Weights of a small image classifier: norm groupnorm.
Rows from block 2 of a small image classifier, named by matrix and row number. Each number is 500 + 40 x the weight over its row's rms, rounded and kept within 0 to 999. All counts start at 0. Numbers have three digits each.
After each channel's rows are labels from the 100 images, of 14848, where the channel reaches its highest value: "colour at peak" is the nearest of a few named colours to the mean colour under the peak. Only what is clearly more common there than usual is listed. The data: made-up road signs on poles. In brackets: how many of the 100.
# c30: last pointwise conv (model.blocks.2.c3.0.weight, 272x272x1x1), inputs 0-135

c30.62:578509536525525449485550510547518502528417540530519565536455538471498536418555469548534552566540512548485558446474527528500513525478492483526455498564543531482481487563521453577490434486550492498500490489532462557512513483572527427523457475542450533608464549523540537468469469436574455459544411498456495482454502413466475476500512491518490492513477530483511541513536505551504422491524483522480527507498541497
colour at peak: black (43)

c30.193:533495493574583467463576482472481459410495531534521498532471558458451544516506496422497541488451560537464511535501541512481519495505485527514502538534506454552475541539500527537510539472502534522543508552626523461613550509504467514449480489472521489517490488440554518483470469529486517549530469441470534506579474534446544459461532487490502462503471498422446484515557469436469480503513480481536515494423464465
colour at peak: black (29)

c30.177:503547538496552553442456490473452424491542500431507436529554518552510493508481504556522443482418594514517503441476486470504524552489426500488572522482477489514514467534564473445560505492449519446468491428514584538481464522447522474469417501412436527519491451468524539482488500519507516481508525458463504532612519512521511513494495487472563485506500523507542509555571496449469618559478509513522548535461463466
colour at peak: black (31)

c30.105:497512473523496480384502498455450425525545520474503409472468474503513421493485497467557514464491514514559497509476518504449556496435502569489478496558473399489491515480510484444566464542513491552465448582557482508581493492473469500492524447551508496511568506576545451503519464503547569529495429507516504517540540524516498447510495585461502532515426553486494544517488424486496512507492511459440498486439489548
colour at peak: pink (29)

c30.234:575436471528535460549416516469577479539448469491500466494515536500551553506518467454535511557545561500477524434463472520548546450505507436442490484461506542543504472544557507525446513461509463516474518460544514487502534587532558453524460530520500454560467519557551420541520441522471455467546522474500458517479483462508522507526572526556530506438446473458466535473484472486479553501549513471501498493490496527
colour at peak: black (39)

c30.190:440516507529531423525478572490499452553513492508499441473503523418576480515512496474410501517512517526475541471523508466441491450475473536484430415545526463479440481429459543465462499510479430459449483465511557502474479513438523459490483445517492485490519529469495524473482504509502504407514493452506469493517491463437546493542457522496548537467550494464499503502524482501552473495486460466447544447580492406
colour at peak: black (41)

c30.86:491497478552529541503486547515498503501483514474546461490571475458496519488461493463491552496476528504478515462542469566501565490513485519534524493496555509559466476469502566537525521503506471529510534458494525477481488542531478492449438517508524494543426446504492486500511529541507529525476479474542464550502478465496567454539502493490438509512458478541550499501482499496531498432485533485492513495414526391
colour at peak: black (42)

c30.80:460486521468545430482494521553604479416437501519541555496494476590497487467484491474457482493428491495573472486546569568470455479466462454599469495472489500476440467511508534508419506537517496512544414478446387553498543474466551463505519502571482518473462509614494507540553454511510506526503495509421527516486489513527544463460532475512491432501503539457542517515474490471554504445456532503523541498492477521
colour at peak: black (51)

c30.32:514487543576501450555595408484536507447538423508521525498413465484507566437536536504519534466436448433378516540438501523482530496436485447532477456535440473475475550505415511457473477536476482485543449484540498408599508491464475502481463438565542467508588461519541526520496491536472507531520463493521546560408575517516510538500505474429540508545511411547476518494535449537483506449491466533533514529482479544
colour at peak: black (29)

c30.48:463520453527584509526517475385496457502510485500527485447514528468491472497455484463456544589550582520495492475417443481504462466508482496507485523474528476482491458460486540523462451430529496497482556479506460436477461535525495486478523476491575487509535484528552568590506522554530517483468527519475516529531571531499475541487474471551499534455465532541521473453517464465510479521496462568487462486529448591
colour at peak: black (29)

c30.47:509539544474563438424437460478498486450473472549574494488538467526452516524543444539475493582491530469565507564501543524477486486507514424551529488516488483521564459461620532534466483533517479502478460477485549493434456525492551422521460487516515498488519466455514527475520495496501466458518565565426480499474500562548508583526520498466533504476478495477496477497489462399506524491417500579529510523518447503
colour at peak: black (34)

c30.161:514537508507526518498554470471507465465458407488553535470498471457493429419463545451527524488465559541519507494501480497507495490494496509533507487526555489489502542497549531476474558483432513535547492492438469429472510469535482451482582537547490492493560423551482500459528494491462487488510492481478520556483454554496445449554531443506479442439462509421553510487459486523484444573519506521549539448433437537
colour at peak: pink (25)